From a checkpoint of a small image FSQ autoencoder: adamw at rate 0.0032, 48750 training examples.
Rows from block 5 of the encoder of a small image FSQ autoencoder, named by matrix and row number. Rows with one number belong to one channel. Each number is 128 + 32 x the weight over its row's rms, rounded and kept within 0 to 255. All counts start at 0.
After each channel's rows are labels from the 100 images, of 14848, where the channel reaches its highest value: "top examples" is what is common among them. Only what is clearly more common there than usual is listed. The data: simulated telescope pictures of galaxies.
# convs0: first 3x3 conv (encoder.blocks.5.convs.0.weight, 144x144x3x3, standardized in use, each kernel summed), inputs 18-35
# convs1: second 3x3 conv (encoder.blocks.5.convs.1.weight, 144x144x3x3, standardized in use, transposed, each kernel summed), outputs 18-35

convs0.45 [138 109 168 150 105 122 143  47 144 130 143 169 140  72 103  69 109 102]
convs1.45 [121 139 154 149 139 137 133 126 128 113 201  71  86 109 131  97  94  81]
top examples: irregular

convs0.75 [ 97 160 120 159 135 154 131 160 139 120  57 133 105 150 121 145 118 158]
convs1.75 [206  99  52 184 149 162 152 125 136 156 142 157 136  83 118 201 121 170]
top examples: bright star with spikes

convs0.5 [156 106 113 101 150 103 174 107 142 122 143 123 139 100 119 155 147 110]
convs1.5 [105 197 183  68 139 185 124 146 127 118 200 121 134 145 165 129 105 103]
top examples: irregular

convs0.86 [145 153 128 117 124 112 103 162 144 157 125 144 131 150 108 112 123  77]
convs1.86 [103 124 130 183 131 100 136 151 109  88 128 131  68 126  51  88  76 179]
top examples: bright star with spikes

convs0.88 [133 152 109 125 148 115 144 120 155 158 101 100 178 153 107 112 131 130]
convs1.88 [107  94  92 157 148 166 167 118 142 117 143  70  89 127 118  75  94 103]
top examples: bright star with spikes

convs0.87 [203 154 142 190  78 121 157  92 114 134 166 131 124  91 179 181 136 163]
convs1.87 [124 139 167  83 125 124 161 142 133 173 165  78  88 153  99  73 133 112]
top examples: irregular

convs0.94 [161 126 171 130 135 123 178 183  98  52 106 164  99 120 187 141 153 102]
convs1.94 [101 210 140 130 130 126 114 130 112 123  87 160 142 110 169 131 149 166]
top examples: winding: clockwise outward

convs0.126 [146 164 180 117  96  75 163 114 149 146  92 142  78 129 167 166 160 116]
convs1.126 [218 126 111 121 143 201  68 117 131 204 169 117 181 138 165 152 103 127]
top examples: irregular; winding: clockwise outward

convs0.10 [117 173 141 101 126  82 109 190  94  65 101 127 100 170 146  92 116 138]
convs1.10 [122 150  97 153 134 150 130 117 124  94 133 101 151 151 122 139 102 198]
top examples: bright star with spikes

convs0.79 [226 125 162 138 100 155 128  73 105 144 174 157 139  80 128 147 140 114]
convs1.79 [159 177 181 132  86 144 150 149 159 147 204  87 106 146  68 113  68 110]
top examples: irregular

convs0.54 [151 135 207 178 138 173 120 103 152 116 159 124 107  85 101 150 100 121]
convs1.54 [153 134 168  84 126 186 165  76 157 136 129  96 131 139 151 138  87 120]
top examples: irregular

convs0.128 [129 120 193  88  83 109 234 122 102  72 133 174 118 101 103 125 101 104]
convs1.128 [145 123 150 158 134 153  27 102 121  99 168  76  84 123 148 112 108 108]
top examples: noisy

convs0.74 [180 117 202 167  86 121 118  79 126 165 136 157  92 141 131 182 147 147]
convs1.74 [143 142 125 130 108 165 117 110 148 162 125 107 151 140  86 101 159 117]
top examples: irregular

convs0.31 [152 132 206  97 113  75 161 174 157 128 100 122 107 154  90 140  92  92]
convs1.31 [103 137 115 162 147 150 110 115 116 117  73 147 162 141 138 151 157 177]
top examples: bright star with spikes